From a checkpoint of a small model that predicts nearness at each pixel: depths [6, 6].
Rows from block 6 of a small model that predicts nearness at each pixel, named by matrix and row number. Rows with one number within an expert belong to one neuron, the router's apart. Each number is 128 + 32 x the weight over its row's rms, rounded and kept within 0 to 255. All counts start at 0. Numbers have three digits each.
After each expert's rows are labels from the 100 images, of 14848, where the router gives the expert most weight on average: "top examples" is what is common among them. Only what is clearly more common there than usual is listed. The data: made-up ball-and-stick molecule models.
# router: router (model.blocks.6.mlp.router.weight, 16x128, trained with AdamW), inputs 64-127
# up: expert up (model.blocks.6.mlp.up, 16x32x128), inputs 64-127
# down: expert down (model.blocks.6.mlp.down, 16x128x32, transposed), outputs 64-127

# expert 4
router.4:059169152118107140134177114113123158117141097144135112111131126150079154095140107085091084132085145160178085123120091150128077167161102173128114143180151159098207179100145130075097175106173122
up.0:167093157159125068082247127128156067153155139128104100187134107104108141194170153103154139134071114105198093137089086114114138151065140106142113130171109108135113203130162148195127177121125086
down.0:094162098114130107113156080092123096180150144108116204095125080109112133178099082172105126117108135188128105165134124148119177107130095126121117121163131123121160090091157136132131095177110090
up.1:126124164152121122163133110154131093141068148158144105106172163134100155120093118165133147088106143121114166147140128099177122164127097085102210103185112126081156219114166150181111120109124115
down.1:156147101111125157133140121091118121139121213112155147120144136154146158089107187111107083119135090155192161123104163106122112105139177144104112162147126163103141168137146135090167176121139080
up.2:123114100130072144132190128113067146103122157167135213132096156131153105110119158065122079115089142051122131108144092147133084167097118150154119118175104114115059173112116130161070156139183081
down.2:108180149152092077090165156110170120126171128137092205132077158091113158128078091096126142160142139220090123110149138083088134111141169138118140127162052127156161093146164158117146075143104084
up.3:149116143176113108125152101089146105146088047115105140118128120179146163151084125187083142161133103173121126152111100150139069172114155145115122123105062127139143119128145145082128178164222093
down.3:090166146105111118139096120121147110167136122140102153056097104111141125152088084185093156149110171137119102141074114164041169110133114100135072094159110128115199087076163126160156071129078143
up.4:125106154119139116134108138144082109112127172160159164119131141111111100158116105154130151129119136133149138167144156169129210121109114121134127132159132160167089122100132075092111042154149097
down.4:134090128192105165168130139107080126171137099142133097075076137087136111102124088090140096110149135103110103081158176155130082147140097077123150162079118126091118207200199098110118101105186092
top examples: space-filling; branched

# expert 11
router.11:118131079111152127159141160170067148112124077155155140082181141150045140172147115197068134142144108163135154108135130116152180104123156133133073124152151167170094118148106151169144143077121140
up.0:183114087096141167079141135125097104115085108133125171105123132103119132187107122153094178153152202132111133114114080039133114054117196110127202155155137111117140162162108135114163116224129105
down.0:135102122122136105087119132139099165108131125166176095091133140121154161052153151147112138132156105088107159180119107188163137069150202104132077151065106148125113099154089160135131107118127137
up.1:095146132123148172114122115154150123078156167124162110113104113137049141117156070169141142133137114125145149179123096144111076133070086124119038242119110151128119129121147121140085148097136091
down.1:135124127107109126085113142083142136119094078128082174206088158149085148188156059093157148143138149142181180092125094113159140100108104122109171184124145157167164060133099162101210133121155146
up.2:219123056111109130140191129132126104103040127102110146150169196131085051095155117134151164166136155176146126115121090124154170100139096101112143128079103120167171137163092130144132157132164094
down.2:134129121083184087171157167073177140125104135143165103159064125127120159174142116098153165134143087153155124100108160142156135209177067133100154155171161086111159106122165109191082108174128088
up.3:149105083123087148098091143084114097143134173127202120049142112063150140166145112156094119144106144175072134183124095152180171121136123161139107144116140107128193133149144137025116146164165167
down.3:098147112140097174126160108111039111193103159151133156170145153120113123176157173089175153158136130136113118105138131125125075151132074141091101208075102113137190140188069096118105179120180112
up.4:138167168143161120087043105089082137127112144117093121130146159145086112046191146094071184135143153120069118144161136096161123157106161125107126136131063149134139130126076126169190083088084145
down.4:105174107054158180122094164099152123094081133118190183123143091162105153068119137105127094172140156102075123157120153178096130074133147207043156136145109092129084122136120111128082135146117144
top examples: small balls on sticks; balls: twelve; balls: eleven

# expert 8
router.8:127129132135222121113159120115066080099123150161164144143098135146117168090137134149131122151056166139140126141144143146186103160092131095142105138151155177094130132136118122226156107084140102
up.0:167118074130057126117130137116147068108109137205103174179157155128070120157056091126141187111124140112129108123146107089131102104164073165127140147115113105093129148090130108112173146230110129
down.0:137112104111132155120117112147136100163132098104155115168085087133120133033093120149128123133119129155096192086106117151087192110158198058126166106099154129163159117087125107141134100097171123
up.1:039124143099117168103167110140173114077120126186146128155095151151120171117146087144117118104127108081144157146084155058099103128078106139059179092074075102130161124123095179138121112152149108
down.1:105202131140104127109058148123156155055150146086148140104140161136107109168111178144153139133119093164139182161133142057131170132159156141151118142094147133124127108165156093116114117150165154
up.2:117142133135146102164145124096145126161153153124169076153176122153141088084124151152160132118131112098091141153177106082103156083171123180132208124141097118142139145179100162126150126103162070
down.2:132128111100110136116076079139147079078131138106092183179143126151128141122136074134131125133096091158087072176142103104101172083117156230113073141089143172131082092167164132136108169125059093
up.3:222088179129144114068164116172174126081168099137120167064160126141121134067138144105159140169121119169177103124137138106115140135186102101108087132086132093143116099136101109223139166087117143
down.3:138093127114156125116157098152123145122143130090152131139162132114131139173156069093089073149129117121066150156113135082124151102142140130148155118158163111086114142145124153122122206103130123
up.4:102118139126077177145146041143105078178084106141085161061107167168087146124166087185098103105131098120127095145144086171136166162111128144108128133119149129180141151121064178208143104124105125
down.4:137154116129058137127125141088094149118115111156103144116153112155125126133077155143127092096136128079081120128121153078121119100151111127138108163163156156156097156146119103068124163155067103
top examples: balls: three

# expert 5
router.5:101137094122093148072075158124080155102131101108084152081169059154123078080114150204142116075134142163144086109093174107146095153144132149187156115082089163129151083127152111095132075131153074
up.0:186079139149083145164160191086152117149144125174129151085101125145176158177087113129237145042078131109106113156086158115055099185128127160152091099164162130151128121108137142086107108106096121
down.0:106106113151132132155145150076165178083138122156164130079104195140128139174129104174162130191147109166174074105134146066122099089056118120172119104133127105161120122140090068196169119134161154
up.1:060075126174112126106155146146183111192075145152095063128162172167071138124126066125147154090140108101106111138122140120083098145089116126117129090132144120138130188096172143143131078102144103
down.1:174114128125131119148198133051124159183114124103159149090154102104113162137036151122081134200103113138110114158096125147136109146155130145132060109140101113131153178131118105154127196135097159
up.2:186195158149060145068112145110119154184116157160192107139152077073127116121137116092226098141168126063086148151123145175149123110100070059117134158118157162114098127076161142174115128110137125
down.2:071092130121066144153118169117112151126103143115089149120092165177079140135076191156131115126142155126074136131134097114141119076148197154136099109118137053064103165124091111216179131114127142
up.3:106068144177175127129095139142126162159123157119140168120136134160031141144146121163081108167149079154121032143196160090160151142107117159156084134097137148115057094143051150172190122109155093
down.3:136093108137153133110116093118097142142125144151145134150146138146119127154100158112106088130121098153162114098177101151121132135178125134148184086068114115149125162111102152136046146076175190
up.4:140116139055170118097162121125100124121147169128094114127139151128105167151141136126142138087166135119036161092139176119120139091153088162103138125129132104119126131171103095042170107117016140
down.4:083163117104059107169255127143163116108131112112168138148120051114089112144135124066120181089089134127049141124149122155121134127123113145122074150180128150128094106154132188142167137169148116
top examples: space-filling; branched; dark backdrop

# expert 2
router.2:099128111094163158153184131149114173132183131155120153076150115084181104186138095117100172172158082133169117117130105097147156089133103111106145131106173095125076149169119130119114120082103132
up.0:205097150056126126119126167098130096151097132125119144205150108062104144132191154109135137099112101126134113080172160110148188118164133137126187134160161137148183108110133143079160159082091202
down.0:185124142107101015126182122153149136151069146129150107123138095063146126128080112137105147121160110126159143100100131143127124100100097145139088183145114096127144161098126104186141119102103083
up.1:128138132094118151077164116101138116113111182103113111148128189123151100106110112165156145118167171115113119107168183099086104122208131130128188147184123092156138100173194130119097177145125158
down.1:178104128121101109151147175148110132087094129118131081133138028120145067153085167120060130096067139095131132174071134127050087175078136088159113159139134121102086126104190117169168107117120130
up.2:107114111118137136071170072111086120171132084129141183114168147151121108121144159180115172126117143116118154150045070155125094098211121183141077047046128134136116129101120200133171152125159104
down.2:014182125105171179141131148121136098117128111176184121146074156106123130068144158088168132128085123139142091089199133118124105133130150122132196123113130140149141105130135122154097146096125101
up.3:116125147120143145109182126148135062093094175149159187100118138144162072144153096126098223118052100072186131093119103160091093160140088216154138179119124087128146102128160128106096156163159096
down.3:104095134136146120154137085151070120093156144130142191205157080162113096104166115120133096135114101091136156160131131128151136112135153144133169036075148129103157018127107114146096063079096146
up.4:146142183087163102193149150151124143123159157143095121090072168145116164086101136123102119123106098157134143139205149181083129209085147081128116060138127122169119137103132120132076107050114141
down.4:118111127103165065128128246121132141137118119091127121116119121139150127137137160096115149051128152171126134098172134160131115224134081151164241056086142122150155161136135137142137134116121092
top examples: dark backdrop; small balls on sticks; balls: twelve

# expert 13
router.13:115083168127071138170155149128133167071147057106141204169144174123114104160106152100157176164142064140153151119127127218113178131170096178100144092097148133116130056126126177107126131065127155
up.0:109108148092137127165177127133150116126132135100170113124118156093106128183137100144144132153132128127167154138081160124135119109047122166151125139176144133138100118149134105157118044218106118
down.0:114172122145088181140110157134137138129090162138079171131093051132158135118095127079143125126133117149117087114124117150139156152143058069105095135127112134089175199145118150099218127103159142
up.1:132189088132133114145167079128181141162135118129084167139114078151118129079119107147069099138144161167112126070132111151126135123096091119169094082172083160119085133133091129214094166152152132
down.1:123097184117114063079113099147193128139098167123148116178118157160123136101229167120120070103141131091126122145131138113138064112092141175124206147105127099123149167138081108121158131134089087
up.2:103096084133157111152112110092206138124082193152072166096119117183163084125123101109108140124132139111117105147101111070127052120105146111128154049205127104174128134101090120171111082131146104
down.2:201105106104168188151159143128077139130171131146178127098121154122123143125081123097158114166126118073101122154109106155142162097115090083142122121126119105129117170125119094142110166144114123
up.3:103139138091197163152160069107102149111153135088131141139035119166121144185186116142056110126121123159108111148105177105136161148158123142117166155131155085141120120155081149088119164113129151
down.3:100127081160140151174078139122114159139166122148126077134099102102116112108147100156085172155127139142177082148111104097148161136158081051111109127146081158088121130081104212107197125098119144
up.4:072122168116174072108132192114045112143204073115086178094135098144117136155091154115162132138116151097147139161126115098141159123118151106128111166182168156175127127160167131138124161075119130
down.4:102184112132096212139089150066135129109143163092114157107063120130150138137118077104148095084124173186174036081113127156134147126171090123152100164097076132130164128095183149047137125133145160
top examples: dark backdrop; balls and sticks

# expert 15
router.15:145105140098156153150104119120153111155093139147160103140147118069181137153142103124174112100074113117155091147136138108124083124136103102108131156146158101143125165161112155094111189103117114
up.0:213171165077131163111120100108171114161051119132183126096094100104124126113107135189078152157124100127186087171113153111087135091068132140147121116166122177140167158147171117123144141090169133
down.0:140189138158124173114071161112119111182105109161102098162115142156109137153156132099117114094146077135183128115163176100132102145161118121108086113069146114086141101172115152142083111068154114
up.1:126142154120098164086183122101145128131103161126061113168118117149144219155196099099128146099119106160058098153130160176105117136128107121120128129133104061160081145200121142117110026143160060
down.1:101138112095088123085137042137174077117127133102102175147189109179127134120147129092152080150120168161129146146121142147152117089125130130107154139137143090196108045145130132102177113167082089
up.2:099072107078104179086063128080094101182123160118150145096160097130116097126146124185065143132121155141155095132099136154099107105124165169122165122188104125171181162116150118047141164173138094
down.2:131101155120135200138112120121151120113152120139100147113113160087133121174133146143174110166134159161112112138112134140095088146109155052087063148049138137111122143140111109187041114117201129
up.3:060147182144192112160148098099143173171085168139111127129145136134082148118116148121138170116135159111090121186138123062149159090134118127102165124076112180080141106040111118076102103146060138
down.3:083167134150146069148196113098146087156123102138156111145151082147075118118116126080113183107157169144075175088145125157099130109077080193134106110160152135151078130111165153177255143171109145
up.4:103164102152173142198169164103116149121135158092152148095149132082072161139160144112084089122076151137128101108147159111168064171151106129150126098133110104136050095056095170193062087146158077
down.4:130072093146158134109140181139099143181163123116066123109135095120114135161089109111095116159116148102119220097126126123154129134143187144115167068150137151139126134153065099106124165099098135
top examples: space-filling; dark backdrop; balls: twelve; balls: ten

# expert 1
router.1:130147094112193090138112161115111115138103153151179141120099118145089137079148111088101120176070129113145183153106123102122146106063152140142148129069122144126077137132121094164105119097129083
up.0:131142183152162101139125230113169115162123106147098098082106124114106175052129127122113106163087168126147144068112127138101139170145103084118116119107095116106159183126116113111101163101095106
down.0:137128113139129134128153214108127123095089096135174113111100045094113134110160085046183088100126141126120155128147175186153150066128104118068087075096133193108152163153141150158157177161137102
up.1:119221122142104149128132218082140208139130151134122078131150131082136117102083125124161152159105125118146103069099127166088140147155122183083092055110118138116134077152160108148137107129207128
down.1:128164120130076138133117186134136134119113083122116150137151135194133163074090122131135073158156116128161205179103134151128186160162144165140166200196141141159133039187110179159158067146120134
up.2:144207135128129102069163131095098058185119081133081126125128129088118109063132145107095110122158103103126182171097134108139093166076141080173157135141140105163155162149160125131094143116148055
down.2:177112143147130198140140142100073146109125174161174116116150146106083116056139141103142110181104126131112114103176097097120088081141097145163109027153140120080096139138128131121206145104111170
up.3:131117127095109127101088225062105113102109141130097164112167123170155098102125104088112226113143111117106116137073107125082093161153117145168021105147094125119165122092141065109123155136118100
down.3:191122144081109131168072153124152112131121111087111126120142118105042138070116123121156100168132125163105144110169158181115124147226170107115144133154144128140155112157197117089139133123132146
up.4:122076125173197143131121081137089106112123138130067103133103119109102069129152148131090133126164131195100116165172112060131141092105130112108136150090150064119123166107116161126141089097170156
down.4:142104164149107140129106114135188176071110191083154136095140047160116122099141165093074089052114151148139156163129118074163129092138097118162173159137140137104116119134132178115057105162078087
top examples: small balls on sticks; balls: three

# expert 9
router.9:153127105150204103142141115147131081181112091151083107163105109087120129119138130189162120142120109120144125153142137150135127092091082099092138085118170076095118196087135111172187152108145185
up.0:090177192131097099173091145119181140102132070115151090111136102111044133124145109110106151078154159154109118070137130100080145088123120216190173104117122196143189113107113096088127155173122141
down.0:155075133117126157154098114147073145088132097115122109078120122114068107070124117208116120154133089124105196115141147145136144167123177161162250086174136119136151093168082125115119129140119094
up.1:135206087128132105169107116162126154114031125137099140157119126178153115095146145134132162137152154122060136152146140179157124131148137126132213124099113146155071075145156137111105150093163184
down.1:202072109089189125125132142094112081140114105078149179144107111134104151087168142106088197135138135189114093119121140117119157144063128066108115131142079166080147093212126125150126120148156128
up.2:096078117061111119174136103127093195106071132125069154104101189137124087055085170087184113117147118138146106148102168171092083096153113159066169126116109153099131164151123126124056135113127154
down.2:135179159108097135182171125185153125183169130118160153204104135140084168077124153111124151149169112148126109133155169115113106140108120161099108085136108119134066091139154102089154145097117100
up.3:171131120147116129128127099126107090158063140157134099132156136082117148110085179135132094183128148175152140154144092169143074135117122125069130142101117182151149105132153133136158156149208181
down.3:105188141071086177167104092147136138094129105139109138159062137120087110060092124097148150132139152083180109121156120120101148157112160073116122100062099114138123161093242114172087091150143110
up.4:108181164145074127099121113145142091146164126135141120116113152179210160042125095156145192160151136051108131052154151160139117128123146089109142093159132158113086116168109145132113127186140186
down.4:117145126128164202056094098119084117112103104145144148099164138164140136040122143168085067183135108132084111139155138111167172077147130093149022120144119129104145159156136145122139130114136132
top examples: dark backdrop

# expert 3
router.3:129129176164123071124153079118125103168116171137101139129068113121109165142100120096101111139115163153108182117137125153132081102123119112154092138149163101122095110116162186206110124178094151
up.0:179150116138160123173087200142155145164117113159090132082147098047177046182145145148094156090121137120133123136133147130125153154129150119112123123174119041118114109084057129141111101109119106
down.0:182165111167112168100136111144140105131150123136148127099100151076144159197066111104101128149140096141117101142121106153192142149125130108110128127085098115079113128184132142158238162159120107
up.1:123100158142174112107115124135084086124066134144147104083168130021119145084187126129154115187133119114105134108120183088145091123119179115152124159145101177179149158081130093176123095120138152
down.1:119115104119185094129129078112096140169116112119147117148139197169190159097127138142112156120177114147122097110116203157094107160110152103141136107065142118102090156100202127120067161074155080
up.2:138094184117132153149127139111214094097094151106107152191154125208117054109119144144101127149136103119133130115149136100071135126136182148120099179146145068124171124141141105132127127166194118
down.2:157130157129119078116131073106181142103152160135199123130150109094182164136149129149130129041135051158076155101155127114105091151096140126192166146137117181110123138130108112148113125112111183
up.3:126093115162134150102147104088178104167053107150178132158147076114125157151111131152130141227119076159147162084121076142117186140141126162101128149116124169128096105094113116132190129072111145
down.3:125156160099105111098136120130147144096112101170114113128108127151087121140133130154145175128111154116180150079142141094079203119138096089175123132117129109136131211058177072125151087111137140
up.4:086134103106145135120124126144112081156203141168099209164147094131205072118097133158133195103141150138130140233141200154099086171140080066144143150092114077106158111059130093115181111101125158
down.4:183114134147073125142156121123120163152100114115124168150182086097175149162199107181088143229140113162071059132143120165134174125158144152103128124102112141117148109087161133142122088154151175
top examples: space-filling; balls: three

# expert 10
router.10:156112129177152121131038106106097126160069119114139139157106109138131137088149123053156109150071126150137180089115073151145164125108120113092127121125131147135089071160123118186155101162144139
up.0:135129100100077131118102169073122141162105102148148146168156123136162122125147137081085184174130064077048090167159164153169182187116085178075141122085128170130144126103096129141098160082138113
down.0:196127086109051074148227079106139096208069126113119153090140170069117114103146166166109093154129114143077111116083118118120109096117204133110118118185170119149148137135123130126119132070116141
up.1:128149165132093126137141137174118162122156216138092100127171095133160121137097194161092125117114119135126102130112125153141118099127040142154061115105149165109139117125105130096110107139207164
down.1:133148180126127182187069195092143111124150082128130099062143086152125133119061164139084121138135166134120079170136126154118130102190145151186118139124157160090109147133133090163122089127139154
up.2:140094092086158173126097090143139119169160121130098136134120129074109157176155146131065133133129127144189125133068131135145059100115142133098131114104172124099055118065102089116159158145119147
down.2:193125149159145116136140194146088147101151124114186179071082162169137106189115102075139117158138112084110090128129133117106159135135092147095130140119119125197108127083077103158158133100130137
up.3:097183082147163144166143152163108109116207075122132146122113113102173083085157132176073108144105165112116105099129131076115093094159124159111155122063130097070100156151150181120177139097157075
down.3:085092103122134185167085172166115172125154182132113142131172169122106130155096127115130142140121130122098161117177121173107164074192136111132205075114096094093163145146094136152101137105129120
up.4:127114143116088135096093084097120169104116085163165127136059114181093105094107101068171129155197097115102144151115172150169125115124083122138068172137140172130135138093168140135132154129152095
down.4:111130112096136163124164136105090110148144137092104111095107137135150137097196147170119109161148111130092180140085084121112180185149167119104130044149185146191113137181107139147093110088134129
top examples: balls: three

# expert 7
router.7:157118095137116135176152121101171123131110181091149166132077114151193140075139128105126120138124171097068196107153158104113117134104097054118152080148173129133075095171126123145162158144110088
up.0:182103112098121151103121171135147077119064164138119116124157134156149136187137137129148157176168152148088121074077198112116106160194100127104094162166115164118122132177128154117117220098145115
down.0:117105081136127127141177161141133099115173120120111121183111100124131121087106119078134126128116121138173171146133153131154112180153033188120089089119140145169102166172203130152096183135182095
up.1:122137137107156059066125052141198112160072153098100059140163134106110118120136087132122147094147118148138179084081093162125084174128082078076171150167097114103173167133136123162180143114097123
down.1:095073151110171130153084048140091123083138121144072120130084103144123096155129164120113068115117112133072161150124130030128088104147136085084142127105116125136179107108158141092116139131122118
up.2:120078151075136163137149127127165098131096155148125136110130160095143139103092116176044093227170107074131079100152141154100133059173145126155071127118138140147130183103140116123139106073152123
down.2:159119130115063094131122135183123096058144149105188135211135090113139145179125163138187111140137120150072227180071111091109141195131141117118189118131136101155160066107104107122103089109081150
up.3:047111124129107141174099138123121117140161131124122164090142169152165095124128100175117083112129097186151119142191099067123087175135153130155103125128108132156101109139122093192123160141115118
down.3:084102108125133091122135156106108141191152131139093141114176178057098136166158073147162121089118120117095094156093158105130122136156086198155066136126128112125118136079179109143097114103117112
up.4:102134073078142116121166175139099128152147093074121118148127118154150076171146146118136116036115124128062123158088145168126116115127159124162116134170166121151129141141131158223137145096115115
down.4:121134161153203087125171162129174157169121142128135158157161179115158130139099086194082139142148146128160085124139160135133156045113123106137100088143104166101103071137123131124107144165153093
top examples: space-filling; dark backdrop; balls: four

# expert 6
router.6:206094110151162139060148144061156090128033173143103110188142154158163127148155137127136163113156109147144136170174070100123111102154095070109182116141113081115092098144098113096137191143135138
up.0:145172161106174134117130061102120114128069141087167179143141169114114177159103109132085097166126093109099136099082156182129129147124188175130000105067122151182124167070115143105104081086130126
down.0:090185137146152147148099200116101084088137094149058167128128153157083133156170125051098149151103110141150124111191073125153135220139148111085169120117145166155095150176085112054136178105177147
up.1:194126163101126159144096101104139144182120132186161185109087144113064106146152123130091151179132138119049132133118104167152158098157110138112080144108165095111160185137148062103147074187182109
down.1:125146136126121073084110197160129109138105113107087138160105136115138138140122171115108114120141081104169172186111152114161096173118154130159194134153148066105080112172101073108139129094154099
up.2:180162145146104114186137150106161113083097069131122094120145118147120177141117165169132098074148153116095072121156186131152116114124076127178144145104159053093111123130092110148063115114113147
down.2:111105116143097149099203093123108145183107129139113118200138131148102145176099151094089162230134141146124122136171108102136184122137141105135091107087137109167091127096110142130183086131160120
up.3:199196158128132129152107133086124155154107077099187153139136111121169148146112154132143114168107120108145111141176122127127130199102097126101139069151112150141086116166158134141109154148157117
down.3:053150122123082180119159091082050152102126084112137120165138160139099103212171147103145138137100071139102129119200105076154147117136165094132111122176132086140099157119075116152076152179151138
up.4:127153124179046126126117150145120095136152109139093147129099079130128092127143117146166069069130130110095113170113169099153154129129151130152168127139115188080160164049069150096129048143119114
down.4:129092145092118082054064155085147134179108098121129119102097137143118155156132100129102113166133117098155108164103151097124118147118080141176127104144134138179114109094121115152088163114141124
top examples: dark backdrop; balls and sticks

# expert 14
router.14:156167086057093147131087134157163104127094120090107176082143163155095108099131102197104048071147153076112133107152193128131137153105173137144103158136091127142191138177129117155086143190167122
up.0:176162141106150142153179144152063166130135091103129163128114143151123148128186126147151129082104144154179163091133141102122154145156161130062093127124114111150116096075171099149061109130167128
down.0:116119121124146093120143126163142160155107138121091138131102125159157107153117136113124168100136189156151104099155126115110138174143121116107097152106107145147123081107151083238182108154120058
up.1:140163148169054124118141138156211197150157143133133145113145114175057125100124108121108145072148102121143089144166130126168099111067060122224136110133100107128115119178085130113117110076177149
down.1:154101134135054107112159125153070137119103128129098100144143160140116139159126143194081152158130119187136174147170113099143106121143156209127167107172139155125140086142066148169116083110119087
up.2:132126047108184109150047167165120133159142162120101164078189176173166120159179104148055142152178137119077113147164152177160159162097114119105113132075116084143093103154085125144177125100102144
down.2:092147104124123146153152097086105134129159142133144099123110064132133148171192132111150118068174089098165148107145126119099134108154098142147164079167102129132158162129116153079134161112110076
up.3:178091169182147106158214115103152145121086108137132159175133141132144146174090150135122160182104129162087152158200106120136132102171113153116108125050143089101136108131071113146120111120109159
down.3:103095141128136160142035159160114128174079129112054130123102141177122132116147130117197073177105148127159098126086163121128126125173117081134150137057133123124136132140164160089069089188144099
up.4:152093067136163103134168129143158078121091107119168138098126103115104167167088113121187042163121108180105137123134145166117194146146178156171145159071143115103111189098155121151157206157139099
down.4:119113114112210120107141090153117111159137167098076161148133127116175116082069121125170156167069101140148109100090114115123121124154049079161087083126143130093123098060140130161081135102113203
top examples: space-filling; branched; balls: twelve; balls: eleven

# expert 0
router.0:117078131152158095062115055145121136174083167179117164180079112162162117098104143078155153143103068108106173123150099104133172113112131183074168132162136115065082164081125155181163134122136144
up.0:122182127145113110119098193143199115116097132140050124148151130158133114148068144114146178158119135138167180128081136111079082090115108074089130151138176106192103118046158108117107102088109095
down.0:060154121112152167185107174093101161140181155146179111132061102130155136148111132166098178106105148097083124132087126136138170119136091056148116156133112099142155169159172073200136180105123096
up.1:135152124087148066109158117142123119085143157081149083123184110119135055143075140101127141184096155091098115030129102127116224123195077165143148178191100185164172182139131141063111104125111108
down.1:106115149156094150127107119091127113145125157158034132124127166133111097078120176119137120158137136148093161086138131117104085192125158163166163108159109092123108071140112087152156155157102123
up.2:157166122178108107141159166173112070078164121192063129139141076074176146227169152121117112110146155089182121157153147166143164109136108105131087090070087058139108089124130134145164107115140093
down.2:098177112110091096141114048175135096139118084131083142072154124122116126233176109069129107188102201150107158149135124152145104141134106178135100092190141110123095150119087119115099169165132096
up.3:129111124150115093161115080069172126095145123114098064144106099179115112076110126106175214133152175095131119077086116139099132136107106133118078154100121107110132101045074159134110160168162119
down.3:139104115139186130125121162084152142132113099168205086104134077122117151133136177139181166144148128118077105090093152138148116074138157057087121128160084164146125086135112127178090138136135153
up.4:105112076152168172106144101104134107160137062087094140182171108100149142080119111111106199123082136100138162096148127133133093119092140183100145105099107083113159143110113173125180163145216150
down.4:112144154127153143059131127154135123190052116131194112110136179141084121053163134128119144144146120087105171106095144087123127077127078135088132078155138094133163121119137119172080182144140147
top examples: dark backdrop; small balls on sticks; balls: three

# expert 12
router.12:142183175128135120079134123098137079115118202166123142126155193138045143106147145115110118194139173156136161126127098151167130130150156109156098116132116138101144116131153113151140135124133137
up.0:148119105086134137177149156109112113124157082126133098113172120138138148144187130172127109138133145193058119168125086129174118127133124104135098149111106115126155098145155153118117118113128133
down.0:172155115146102153127199163125140131122114137138085169105098049141157162132101146138111131086140170129084074120158154144065185118190168122136101092114152143130143130089147128164115158130126105
up.1:085087125144223117188150078144145113129135143131109115117120128174077152124093139179119172089077100115137108116117117110135142125096153168058080151131121130164043147129121105107115089080117142
down.1:136131139098114096142167161105123116080117161113087105192095161124104083034136159084139090112090091091142124119114136124080053130168137114107183103138086169131134131137156162162119128104081113
up.2:121100169123092152158162135169158133165119195118146132079157122071148103130139081132145122178132139128148115149133117178216126107067108144132083128110147109121166130124148127108127081156159136
down.2:084125126125130167167035078141130118149094115146145123128120090139150109104074088125124121132082158109097114111138092075080144113142075143140125119118121093086079063117117131055177124102174209
up.3:160142094119112109094128103139139077169151093128169108170197103045051189171143097134169105152128148132141148141131101155111124163092152076176092173105123112141117154093072145162125105141127101
down.3:137137100149097085082132160177130134171098126125082136127163131156145157132162118196097169174189127132178160171129105144159137133133114078098145109150099127148146119119092104093150122126111166
up.4:099158151152084135072157150123093119155093132162112194137124129165141085142152151125131161120077144130140125132098082097133123195126071121115130184096131159119162110107096161060155104048165114
down.4:129132133121069121127120120141152143112139154143132163074097128082181090148127094152171122153132102125137126189054148120187146155096229160136082089146140149117158124121147160130083134166147114
top examples: balls and sticks; balls: twelve